A small self-supervised image encoder, trained from scratch.
Model: 14.4M parameters, norm layernorm, depths [3, 6, 6].
Training: muon at rate 0.011, batches of 128.
Data: trained on scattered letters and digits in many colours, 195000 training examples.
Rows from block 4 of a small self-supervised image encoder, named by matrix and row number. Rows with one number belong to one neuron. Each number is 500 + 40 x the weight over its row's rms, rounded and kept within 0 to 999. All counts start at 0. Numbers have three digits each. After the name is the row's rms in percent of the matrix's.
After each neuron's rows are labels from the 100 images, of 14976, where the neuron reaches its highest value: "responds to" is what is common among them. Only what is clearly more common there than usual is listed. The data: scattered letters and digits in many colours.
# fc1: MLP up (model.blocks.4.mlp.fc1.weight, 768x192), inputs 96-191
# fc2: MLP down (model.blocks.4.mlp.fc2.weight, 192x768, transposed), outputs 96-191

fc1.152 178:475486512431548515476530519471453559606493477505490503459510499449502521570498588495501501588436540437554474470520483480485441484559522542534475445523533558477478474479504517455523458551594482516515461495514512512485498445430496533442464518546490515549579496536510518437488564502456452510
fc2.152 186:516457477522576507518492477451567517489471474503554561452528451516533495424509481447482489509558424428484444500505546499587518512453463479512535536548464476486532522565470639528486540446537474458457408487497492579547548417506484468503528506537473485506490517438522470483411515528516489516
responds to: the character W

fc1.68 020:518511527512520442503519526529543505548438482449459561489537469489435543457575437511544508491459537557500552624443486481492498518477494526483501520553507520456431484480530484464427473478477524564484477525501521521555547466510458491508517414516460435489498552484470496483553500530506551540
fc2.68 023:521469482462505473453508559499520533460566490577504448441466467509470395441509561556439552528553519447476420523575571467521515484498536513508508533515470435569476569556560495487533443515546549449510506440424503459404536527564491476453448531497556575537491502477553508522459481494562460420
responds to: blue; the character Y

fc1.564 052:479503488487459515542454505493505467472481544544490520501450496529508509467540487489443420460545453548520516534423485486567521515508452533514506586588541577536585416477464503489497478525428455496468479508549473451479440510514430510553573523517519519600445497484532501473466431542569526502
fc2.564 052:532494512505562413537445503516511548534533498474470459509461529524446499470565592466491519528525446486530539478495516493462475506414454510525513514467499501516527486546548543484516486530548563449541497498529472516520457487571507550532484555508403531371555481474430458556443533503495536486
responds to: brown; the character C

fc1.696 140:448550516500490453469455560468468510479582500546451544480430515432539485544478523445421554483504431516447495463544472511577537493424461550530509538534430550466468454512481541510452522492496489477483512524536469454484503490496524463559498530467458488501524538498584596486452463497451533545
fc2.696 144:533547470445549466477528449570542492525461508497496517485499537505440520469505479514452464477509549516539519537591557476438463515472438472569477466504605502578542492507450563526518488518473494403506491572560414508442581483493489511462540541519449546486542436451471476513447500523515538504
responds to: brown

fc1.611 197:498484559528531442391526571482477552471485511521462462453543493508352456486528535551519456507438485499480520547520588495472462481543498504548583566463474462540448465541509457549526455450512476485497496510510474462463534537521498490474493532496461491493468556515552506539512482507486487604
fc2.611 175:495473427513524501503477534475485467523472479530583643448473574467510560417466558509563460446456498525520529408507500580496476468488500535473510523556471543409480480432549513470527472477511505499457448530426453483469453547488448547474499377515508500528546402485482479489502530509463563436
responds to: the character W; the character N; largest: W; the character H

fc1.124 011:517448508577554518434492527521509527552457526508444485509509546482472484543454498532583470467495464528506541480513456460502519516504506461503509511483456467516486546585526510513522563578544565458521504520491449580400496534506483498546482486515533509479507611577525547555511428451506446521
fc2.124 016:503456498429468516428521513565540445483488458493529552443465440505541458441496449503415567510450464498496500508489579469488440487492516542548541561487561518499457458522498510441454541496527507486501485509455551519570532484520551541467476478553527502533539447428483519541529551525532531495
responds to: black

fc1.671 009:515560549483591553562455403491491479495505408507522494540531477538560512470489560490563542429493516507493546599438502509530474495499498475536527514498548549475443459522447507452532557440563499518521499552516520556520502504537540530491485543528453506521484406513512518573445451510485587503
fc2.671 016:502559520575410489486513521525436469485449493478513513460483524436478476488484504455559530569448509523558558468538430436460565485480469453440462486533502504493505542505559467554545506558410525456466515501504538533563519479490539432541484478456491539458467567512528546491491478494549532540
responds to: brown; blue

fc1.409 104:515483499521436476467459476519488531473457559552433547467541529541489491466524531443521488478525511508510528487453432446437506415587497543531475475443508460543559441513419410525475459448553491541470453505550522445433536507484526558519522478490486451489537497478500462528520511498454498586
fc2.409 102:403407551470515485462505517472441504512450422473490559549420457482565511470535454481531491470480472421525520464579443521493460574512539532519509500505428538504524511522622537505516530552535513557540446487460512522486457500504493507478565540488455492458485493434450505496433520487486507495
responds to: the character W; yellow; largest: W; the character M

fc1.453 051:508500525514527506567547460478487410473537500481450483450497510498523521535487460439437478473426507539506540494542446531559592526539459591557475464489504441498483480502512433464547470520539485482454518583501468462490438458523465490554463516480485407568471508470505504471525498454485506473
fc2.453 051:525488474455486518455434547497440482488436418480503523458500537462542506488483465482597502464558446522478558504490503529471420498521531483436535398581499457468460520368498494493439475517499420553516485439462491497510495489449497606448520467495509568448532575511526533484479452450475468509
responds to: black

fc1.444 050:450443513430476488538554475464478474400500517454488464560522461513512472519501534465493510462489577537518506512578512487518511528493508554450447477487543538457443527533519507423486514522488647536480513533497437590521524544496451477503478555453522540566519503508498469438498532490447511490
fc2.444 047:567542482498522499495522577539552504469505400531467498543457436449496410437512470530552536485488492473538509544468552537423477504516571462516543580512485560546513485492449496498495510479535448547503457589551528495511515540508508473483458524507545498502510492524560525493519563476558464515
responds to: brown; blue; black; count: six

fc1.382 131:518431593542532481508441557476502555486502509491475535536454537419479482512518512564493500505442470549478566487435481528511518460528524599467461534474487536521548476528484526470504476514515525490494454425462548460458545507424456504444523492530476502498551463515559431396491528468549437545
fc2.382 143:441512578409446491478550499539463501522502518448525532463536501458494506535521473471493506438512544470546405549499459590489495452544499520534535492567495546447445497489504484473543558469529445509449535534480427472511479476496500478518484463481514516513498453474489549539554481471557533493
responds to: blue; black; the character O; the character D

fc1.83 072:416481533582600501434480491458509469421506502489497538503563500468502439494556586438512505429455378534549496526433498517541491495532487487516511563484495490506457517546475473464526549510483485489429453491543486470542520536484408612574526488503500600509507558478467520489484534485485461531
fc2.83 070:427519490450426532518563534529463490584560465511530498452493531489483513457481530468479401519457511480536485506477512508529434434521415461515489492502552546429490509532535557520499524474414544503528505505469519472458582497452581546483446519457515472613486444511548514456508474503539494467
responds to: the character W